Weights of a small masked image model: encoder layers 14.
Rows from block 2 of the encoder of a small masked image model, named by matrix and row number. Rows with one number belong to one neuron. Each number is 128 + 24 x the weight over its row's rms, rounded and kept within 0 to 255. All counts start at 0. Numbers have three digits each.
After each neuron's rows are labels from the 100 images, of 14976, where the neuron reaches its largest size: "patch colour" is the nearest of a few named colours to the mean colour under the peak. Only what is clearly more common there than usual is listed. The data: pixel-art sprites of 400 made-up characters on tiled backdrops. In brackets: how many of the 100.
# gate: MLP gate (encoder.blocks.2.mlp.gate.weight, 1024x384), inputs 0-95
# fc1: MLP up (encoder.blocks.2.mlp.fc1.weight, 1024x384), inputs 0-95
# fc2: MLP down (encoder.blocks.2.mlp.fc2.weight, 384x1024, transposed), outputs 0-95

gate.89:100110128121132180142110114135116174117081118122149135170155115146109159097102146139123139116146121174146158127148106144157154135142121141150126083151139080115140122106119122103122139118121116163123131157175137101130175164134123159071143140146123143125131136100130116091139161157107164088
fc1.89:124146087124094126122131130123087122142158118110171146132121155099146141151144148083123144089130096086126098157131128115144112146139141178178120127152160157099149138156142133104146112159130129137132173089169084141107120145126117126106157124094139114118148140141100103178117122182090108106
fc2.89:073138130156127145139177119119126129134100098122124142106135107136143150137182146122111150140144107132088137151102152097116132106138138132161107140183161116123128158144120114114138158112144124133125159089117128136145165136148119115122134100135129187093156113113118170134086106143111124160
patch colour: orange (25)

gate.210:128063126163116101121165173117119125140160127137135158148104089128142149135098108128110146147133124131120184081114112085085120106145150088114097132145138169098195150093161096116115142074128079175112145139134139148096120120158111147115154114126175127129122139108110142109158162143125140132
fc1.210:096143156107136141092143129102127099118137205143135131139078071110123127139158147156160095084108116081143151114111097096106117092107080101124126122121155146080167156151180113135130131098129125143114173112162139173126170146139111146152111146126195132101114150093136178148133092114145120136
fc2.210:163117138144130091111082124124130128146151160180135135126106086106127124139125133102161160139130134089114134120118083173118129078123103149116157145137158115135130148115127140138112124084123115122113121129110117180148175181125111151168120147157142150132125171113110131115108109132103137139
patch colour: grey (63)

gate.296:096118144114164109140123139142092125147156106142104143119144140128115139107139096137109145125159136143134093110130163144107114166128084117123089104118119125126099153116086118120156159148156148140133113154128087097081135114081114180113118123112143102097139110128129081119178112087133118131
fc1.296:120147147120163136120106114130159114104119153113129100141112114146143092094102163134193150144111097156127137135145109112157144110160158094102144095138137100117127106102155094140089085149123131095117130144154141117133165153122142119089119142160100146094117135124133157106129137113104113170
fc2.296:143124107105113139116150138162110131098180131135148156135127143078106086120130122110101102104109136146094111128110122160135138171163174095132124159150120120129133093124149112106147087136146176131145137101124126136127071105104115166142142185143124077103088117109120129122135156101155090136
patch colour: black (76)

gate.1:110143160100092164124145133113133121170150159133110082110085125159108170071164157111151126166141119141120124134115145140178160116113131116130142117182131090144114152102159086137127144128152135161170141144148107115133152157100093155147110112102103144168121107113115131084114133117104128116
fc1.1:089122120161195160136128186118108130156142155135087138131143127185116164122103127136110107169154173132129122123146124149150154093145136141086085077141137106157114105111138088145137097155133133118173148087112112147151143127093094132136147132126121130156130140110090101111140127114128115150
fc2.1:136124147135152159067104130109143088134141087119141142139129123120123110136091145137113147136154131125092134124134130145136139168144140147124107104146095092172130125125121142151122158110135150130172168060144132087103112114107123106132113126140092134102085068127084101109144149134110157090
patch colour: orange (76)

gate.767:109119171101147103159146136122061119122106131122184092109161181118154113124132109125129126165120180104150148122136130136146130165102129118136152116127114137168115138103119107118113167132162142165095122102155180090147128157122088184162123139141152130152120100108140163124138157099127120097
fc1.767:118143157100166143161138132162119154149100161178158088142148109181128101099118151110139136160181184172094097136115117145149111107110130138104163116166099162150183101145121131175098129133151119091131119137126154129146144135133095176101147132139181122124117142083136149132141131112118141138
fc2.767:114127178128108141145125125131154114115144126129143094134099146112164102163147132122164103119132189132137125129151120083119135113139122139137144129118144085106121127123184135148146168118149134088133113097119166136163139112101132125129145138093112138134096193098054094163145071130140119188
patch colour: orange (55)

gate.634:128123140142118126109156115178131129146125101165182122116112121118125137112153133082159120135158171133117139123105139137154117159135139128083169133122146114151114093147116089183098116169159158141131125114139137099172108138139144105089162193133163112116154155156107093114104127095118085157
fc1.634:097139138084142143112112130113111092151156112106125104144135130138121154158183116093140143104115134086105147143105156141161122100105137107107172148151160104128170094132144120120122110097107186153119094133142125133155174105125127119151166164158138142113136090151122116119168110110132107150
fc2.634:110082133098118108153153110129139161131122168119120098143127183120150068136112150130109181078175084159061110118145142139111135139123143099107129154104134178141101108093126126156151116130110149144146067120116152119137121140169108164137100102105052106101145110121166101147149109124098170111
patch colour: black (40)

gate.158:167154129134116144156127121110123132154143124127139108125106179106123084135085153100134113102153139108106139111093113116105116137089133121139120109146114111139101176120150137145112119135169114185135118096125061107127130148132138108151128137142150103103155127130078092146106097077119138117
fc1.158:162120156152156145182138122147158096154123143134143163132141126109131133115119167078114158123141136130096132117108135135091121118103090104108105125119111070093095146129198095129110136139118156170121156084139101126097127147128195090139155145144126121110173151168101110125121105099133110133
fc2.158:092119113135092131130137140143154131133131113141138170122113130151144091099115145127089102167088116135103109109132112137135155163122191152104117113134166145097164112132112141141117127115124124135141120116135080175157125084126130145193130167126163133094122125152137087121126155106118121142
patch colour: brown (80)

gate.389:141082118140130176163118101093139145109122099113161135110135173124127091112144152127145110130137068167124102131142139135161101120115139119174127121122126119083151143162122132107185145160160131077155151115133130136137113128133159146132131151090139125163134114136127135122143164140111178123
fc1.389:132097100164127148104143128117117125075105149126120124124158112122134099110148140133164121142148101127129134154106196146133102128109110135121110149154137114114136102166120123133135128131135122113106119108122108151116151085154113171177129145147136145118152111146129180117132127090180122110
fc2.389:141126134144112090138154147104155141137133114138094090125159109100178178118096112105139094149107126139147117129128123129167114073143127134156098091136136123102153164149128117113115155072138139124141129140111132200159143119135123116121119131162166100104133140131111179151145152102146128153
patch colour: grey (97)

gate.693:140143138136119101107088160151133124141125138103109139151141128129145154140125189138135106150141060135128129120138113141141103151112143095131134113098088126142114140144190168118114162123152112111116104128148130089157118115123139101137134129138145144140117148090118097089126180137140161128
fc1.693:126130146132138090146104142151150106139133104150097112182136103168099120120168124111124118109173126168098162109120154091093094169146168069134138098133110135143077119142161107123083161091140105149105157129153110130117204123163128191096156138113123127121110130095173135162192139182137147104
fc2.693:113106145162098079122133131139114114121139147134116142155095134120127137110107114094136082128174165173134150115133131128109087126147124142144101105116093093122142114146100120141107135117147105117128133116081116134145136145107169169128155123147088123119111163123134116127152139176118132126
patch colour: orange (28)

gate.763:117120189150154099164082097176149177171142132121158143122159103144149126135152156140105127087095110117093086158131085110146117134135147137175106135116144139121138151094123128175143135152130153070127152099094119117139096075110134149080130114106119139136149124136136126142148143142139098110
fc1.763:142133144133153163131132118123169162125095094130110106106148130152162101121163110142091118088112118108135099120120121147165117134142125132123126096146163145130161160146107134153122107118084104098181144144088140154126131103109126115109112123131089116151125119122125161166145134125121099147
fc2.763:117152177094082158163102132155149131129124103115162114153120082105150113090125125129105126108148134136122142125107106155177181120127128127064097106158100119084161123112105129113116104131119089159164117076131103096090112120152159093102100141130102120170115110121108081145156138153131145131
patch colour: brown (54)

gate.378:120110115096151061108162124090115128143149073178154112131159131147127170157170136172107107122140103108130180125146107127094116140141109167093150154181137124126075135132114134152114149128139120124133134063132131112079124156148137134142149097113119086131175128134116114118114105113145057118
fc1.378:085188123110137120112102105143171115092099155122133087120063111137147126143083082144107138119129129089139134152074129122133174098108102144113129152129121128133116117085098115164148141157136126095125131128123098158132172147142192143131107089147147154159109134159153147106135097140131141103
fc2.378:152127113162113127129134134127121080120145170107124090135145129144119119115096150096121143117137100149116055117117141133101165118125140125133084081123125105167176102107137128125164130122122069128142107182121163143156154176146119115142141082121101101125138148133166150125158086108077136153
patch colour: black (57)

gate.536:103149158106164162115171166116117137106125110145109120160157126106157127079136128153159110176154142144141135146137159102193112134081121105080148117165104087108135155141106078099132092138153153115106150106131097118126078136123107113111124111099168164166126113082101139115126155128104096163
fc1.536:135107117116127105124128125118115142113111099116142141156157109090126105146118111119171120187137151168099119142160161111113109153128103163133120121133134105105140125173127138122149125154095128145108072099104110146139098093135150148135120096143148124129071132115102133144111098155129140101
fc2.536:134141158183157115155199164173167135145073116174143123135144124138132158113116150146129161144132137159166101104119111189129113121144164106134125110121141140119141105116138133154151148138131108131121144141183151104163110178139110141124120137121094119125114117162144102093127108092116158146
patch colour: orange (47); yellow (45)

gate.246:120099111115132123123167126156121100092110135182129139157171099087153147180156131161116160122131104093131168120138100177152073150152122105090120102114066114141079124120115109106113148171119104128126141140132146128162062122146086085140121141160143137126115110170187125143085128091107120115
fc1.246:134139158093166147077155128122114135129099139143094125111135124112121087196120140139081138113130098132146115118138126152090200133148101123102162116154156132144114101096104111110115182137139109087129162111102085130135109106098106154157131124102107112136129125151112116104160111079130092115
fc2.246:119170142141145086117118136147143112156142123158092126125092131089085128159085142169072141190143159157112130135113168101129148137187158109087129090151139111122129095135132109119141134094130122130125096083095112125127118082124142172154145165129107103148087164120085147128148085124073074142
patch colour: grey (91)

gate.573:130121106157146084182091109150119114153142125120141100133134121125130085157131113095079137152142134076132154151161100169140142125154073153085138094135146095164128137165113106130115138138145153120124144155146137136121140143098141162140121143168105095124110126137124146120084149106097152141
fc1.573:132133128133160096151124122146137093148156103149124096141118144142122104148130126111097135149158119134138126078172150180123162144114104136104111121148152174176115132119126126136125144126089111131117138126120135121121115140112063183181126121142108120105149120146089122097116110091123158113
fc2.573:115100127125194134146158161116144145147091144099154149201142149114107152136131165120148117131152108158126146117101124141124178123120141086159140124126151133102158187080150134124110170132087138114143098137112150090150122138117110169121085117093149126134154129123079061153152117141152132120
patch colour: orange (37)

gate.613:129140157116159135139116147123138175161122147150105117125130103192137137111167164111158105095144136104136146124090136152153154108144095190099161126102137118146092126075119118124105092135129117215099111153166149104114143173138103175132093186118108118081127149139095108090077101157113087087
fc1.613:128166135155149105174156124176129168136151130143128150143143136112147107140071108116103157127122136129140136111112065105123104156161135137120119134164144103133158098145136140116140121110111127101082154149113105095105133124160168115149142154126113119100163128168124139093072139125114111128
fc2.613:100128118144143128137126088163095116159126105123134168131114126156168152152118095153095138122131088121149116128102108148095126133151152169154071142159076126111135131102125147137150111129122115119091140161146140105148118114115176140145141145121140139164162097181158140108089165120117109158
patch colour: orange (35); yellow (30)

gate.257:179122137094123076110133121122126193096140098145103104153136141172125077145136106116098157106121176143123159104074102150142145119107121117145138137084127113116151106136125149142141120147125115118126153142120157084109142153090171139107145119142173117135153131128134110133135116169153111131
fc1.257:134128125151155086098145107104120145097135142114161140100067131142116110114153147125094130137119177109129132131147105114115144116103126124130109123130105122143142117115155133115155133142135161126154136141098083110124127134103149142115159138116119117109166098157125124176142118178122106127
fc2.257:122141150142123125110107128158112094097142115154139090118100189097134140156106119118155116156086147121142109133132128069156118189117167154127125124117114129144107117136133129141150149129142145136099104160066142138142108103102111107105065154135127175091132081085155157127074123087123122175
patch colour: brown (96)

gate.139:151113101161169113104132072115090115138084119129125110129136116170107129121144136102142149183140105198130119177107142143163131113101083141124132126116138108163124099145116184155082141148108110129135125121072118113112119096104112126138117140137078119116149107157140140088107152145158118118
fc1.139:116100144134114119156117154187194151151172111145152105124128148048144150181135134170117121078140115073136122105144120099114151185143145118137116143110104104094118133117163109113162119159102144097113127121159162101117121176158123150101114105145144121102131132138133146149144138116097150141
fc2.139:153077111124105180156150149122126124095078090099157111155130083134125128152160110160059116131128119133156110117189134192114167114193126143116123120116146120141119111146158140174115190165172145127162100111137114133123118119102169150096134141131153121105121085119138156135163108117128138137
patch colour: black (66)

gate.111:097156120085125165126154066130123132103133184100146140144140118140096171132144134074102106176096181133133192145124129127144121117109141173143152153128133122133085148110106115132172127108186120183088135150141139140093146140119128087145083130132131091156066166092113143095142106119138130134
fc1.111:109103142135128130116127139122114158172101123161109132118128117128115104149137097078164097104100108144121127170143130106080181146105105146100108124118143132075140084134149135183111139110087122137154109142176094180120167159161147117142145120133162157137119127107156129143130112117132083116
fc2.111:134101123075152125087099143135130118131102107145149182108108120094112126119138093132159138134169116138127120110135117156118119105136149146092091131133128159103168133125144102135138119120141151115146148151112127152124135136123118186104165131136150141119134130143169099150109098141125136132
patch colour: black (56)

gate.35:140105092123150179088111117097155084125103122152109099156146063137091129112097177130131124167127177138127128099069180165136120094154147150134093147119143132134105164133134110118137163105137117139100148118157137148108121136125109156137134120131155134149148156098122124122163132130141166100
fc1.35:116106141113108125122131131156144118110120091100088128125108109092123123140153138141127155160129121153128148107126175085106102101142106137143095110161140119140096165185114126150133170124151123115124143116113122133123084147088132125151125143126159077121092167132114151120122113127156125107
fc2.35:140140115119095173127159112172097132085113102088094120119139141139122126171108138150157124167138119146149162144118144131080084117129076154159124144147142206127112164157098089140112136146145094131144141130101169101105143119138151148111114155119112107166093151151107162118144129124137151105
patch colour: black (55)